python train.py --crop_scale_min=1 --bottleneck="kl" --encoder_qk_norm=false --encoder_moe_every=1 --encoder_patch_size=[4, 4] --encoder_conv_stem=true --decoder_weight_standardization=false --decoder_blocks_per_level=2 --optimizer="ademamix" --final_lr_fraction=0.01
Rows from expert 1 of block 7 of the encoder, named by matrix and row number. Rows with one number belong to one neuron. Each number is 500 + 25 x the weight over its row's rms, rounded and kept within 0 to 999. All counts start at 0. Numbers have three digits each.
# gate: expert gate (encoder.blocks.7.mlp.gate, 4x192x192), inputs 64-127
# up: expert up (encoder.blocks.7.mlp.up, 4x192x192), inputs 64-127
# down: expert down (encoder.blocks.7.mlp.down, 4x192x192, transposed), outputs 64-127
gate.177:500500515493499536497500493522500524502502500500489500529503505469500518500539500470533500567519500500493499491500500558453455483515481490560426527500478475540500486488490483500500510517500500
up.177:500523424474500500547464490503455500504507500500549500527566500482533500538514481444495500507500537506500448500479559500541500495500474500500470500478511512500507500527500443566522481525519429
down.177:460489521500498500507500495491516548535508500500462526521451500482502502475515478503490500499535486490500539500494462538500467538487516505524500500496436476509500527500447524496531491501465584
gate.178:507471500500548463488537521511507487501500500447500500502500450500500531500524486451500466526542524500500500500529500500502505500527550512561500529500528500498521472583490506500531500500513514
up.178:500523485492502534477500494500529500559500530527475522503453479500460538545499500500464500467534460472500463500522525492500526500519528500555525500526491531500464462500527503500526500500500533
down.178:500492444455501545456515490500483547500500481535532496500489500512536519480500490528551500445500500548472505500479543500458526464500444476505512500500514540475485501528487503533555501483500541
gate.179:493542433466500500500500473501500500520499502523500505500520499500534500526545500500483535500500500519542447464530500500500487467499500500501500461495503514552518508500500511500438456447508470
up.179:535507516502477500509466500522484507492500470500500537537478500512500500515534500496500507500500500478495489477500500517459475481472490500545525522499411528500500469496470515500519478555500500
down.179:500457442500486500500555505486462500504500513562529479485509508497524499521500500487500512506455471500500477500500466500500500491552500494511500521513500467495504515503500500565500457537484467
gate.180:469476500511500480502491524500523519500500480524512517500483499500500500487500526492516518500565519467535539500469500560500481486499500478500500513504499482483530514539494500465562500528503536
up.180:505487497520540503491559500483483517500516450460500500500516508500535455500532500500509500536485500487489547524498500495500500537500500500500494500500500500500484500459500508486475500527522501
down.180:447531514457500500550517500483500528524497535523487467498547500499510501503532500500500487491469506500555492481492454522491543516500500500500500469534500470491500512500550500500496527482522532
gate.181:500490478500500500560544486519500524523511500494533525500527500508507468485539468455575500500485500500500489529500497534507516477478488500533500527500516471479512520528467500458500486500464500
up.181:500516544446540500540500500500467496524523535459539500500499500492500500467517500468500485519564567498523482500480467466573522500486481513490515539491518532500471511500485498513500537531500462
down.181:497530500466466500472524500474517530483510516468505500468500503500500500475489444522500488529488500499500472444500469481466500465541500499528500528507455487500455556500432505458470500458477500
gate.182:532502500478500491519500528476496500482509500489478500524500500531529486500533488500478512500500489475496500508488452535472480550427492510496500472485500485500500541500462557485485490508500500
up.182:500500500500518548500519500461469500500550496541500523500515461475520450474449500478539476535494500523461513500507521522500529458542500500530550487475500500523510500500523469453500500553500477
down.182:500469530526487456549500492545535500531523496525523500530442481482500521504500500501472517546553499472471500523500478519524494528501452515500500500527500504527500500534500478522539529526500494
gate.183:533506483477469517500491491500474500541500530488483545514500522494467498564500497526500546521500485553500523453500513482508489501494502500500489516495486518519509448549500539526495515500445496
up.183:500456548490500520489474528485500507500500500523495500517456513474523500446500530478480500487557528483485490500517434479450493469500500527500500500527465511532493500500543500500500539513537522
down.183:444518500515472469513500500509460500513513481505512514486525518517500500498500493483499502500465500521536469513516452529500500509500523519500485541464500473500502545500500498471469500496519468
gate.184:506511532532535523477528500523482462456535486503507500500484497520500488456582477485497500489500500512544541516500433489521484470500449500482454445500500500494521500506496549472469500493445513
up.184:500451500508500500500500554500512500500500488449500448500501467465500459500439512500490511512458500470457500537506500502500557472500500507537500566516500476486519488500500453478485532498500501
down.184:500502539479529495518552478500453459531507500500500500486500499519500473500500500471489503548460529507500500480500500548432489500500503504507482500537491500512463519500500506486530500519519458
gate.185:483511529512500484493447497481500500514482493500491520500500500528473546483500501500500484500500537515535500514519525556500469521461500500540443500513525505500481532538500479457500500500505533
up.185:515531500504514478551532457500475500473500476500518481505487482450499474500515500527500453491500487500495500536518505507518508510471492518500565500477485484500500514515500476508524527465500500
down.185:461529500448485500513550474491436524507500516500458501500517500447460455514469478470546500507500499530451513500546492557482484500544498507513500500531500539504538500546500500549484516516500500
gate.186:522500491500500500500487527500501500500517547449516477500553503500462479557500513484485506511459528483507500500520562503480494482424477465500500508456500500484500501500546501510520519491500473
up.186:496499526525510497500500500401477535469500513500500539525538500494507500485488460513459440503465481475488519505520465500446553472496527500513500472500533472543500500489521578509500500500500500
down.186:495492423456488499500500548524500500488500543554515545526500433509474500500481500500500473534500531521481500514525500520500507490512491546483500486513500500500491533531521500500543537539482507
gate.187:459561486515473502488528500481539500510468500530500500485500500465518497499500500542480469500499457500457458508452492500500545481502522523500504500564502504518500446496556483545526500500500584
up.187:500485446527500543482462513517501564533500497500511511469493500493500525500490476500500506493526517495489435488453537456564500500491500501520482501482500531512505500549510500500504491522460549
down.187:552500476452484483453504500489493500449494507490519463534546485525496511500497516523528500500500500509480533497465500501500500509564498500495533558500500500537475476529500500551514467542500500
gate.188:500485500483558519451483556502500498514500542500468507473461481486500475525503537500476457473537467500500460500474515480511519488481500531540486518491497500500500500479500544520482521508454545
up.188:504500497539448500515515529470447500479488492500500470452475537550500443500529478500500533500500500542563534500500500497532484464492529489494518536500500500524516500528475525466478500499475500
down.188:497471500537526484539477527475500475534504454546513494514480489521472525552500500531478500500530492500474500513500521500494468555476450510506470444500500486500522464500546498524532498500491477
gate.189:490500500500500500500500521494488496485554506451461516500522488530491476500500500530475506500532511480500545493524504500472500500492500500481476457504472500507510498500556532464436508464492500
up.189:487496500516521526500500500561500467500506500500546500500481514500523502478517505576500500500568466529500516500500516486500500500523500451476539503526500544477478462500484487500499465500511500
down.189:500500471513536500518501500500500498451456482500488496523500500536492516507500500505425506500438500486520500463500517483477506560500546500472474500473500504500522515509500533500465500512500515
gate.190:554469508507475500459536500475485475500500427459500500480512489516533500455536500456531503541531541488538518530481500500476493482494449506513479500478536482542479530492500505439489500500536500
up.190:486500498515501500489500500520487508522474539500500500509500519500500502564462468500475470500503453500478474446503522476519513500500500500476520451500475530500519482529500492530520486464473545
down.190:471509533535500520566511513500486488463554500482502500547513496548491500500467525483504500504545537480500500500530526502477477512494470483558482500495527509500500449500556513557500500489457469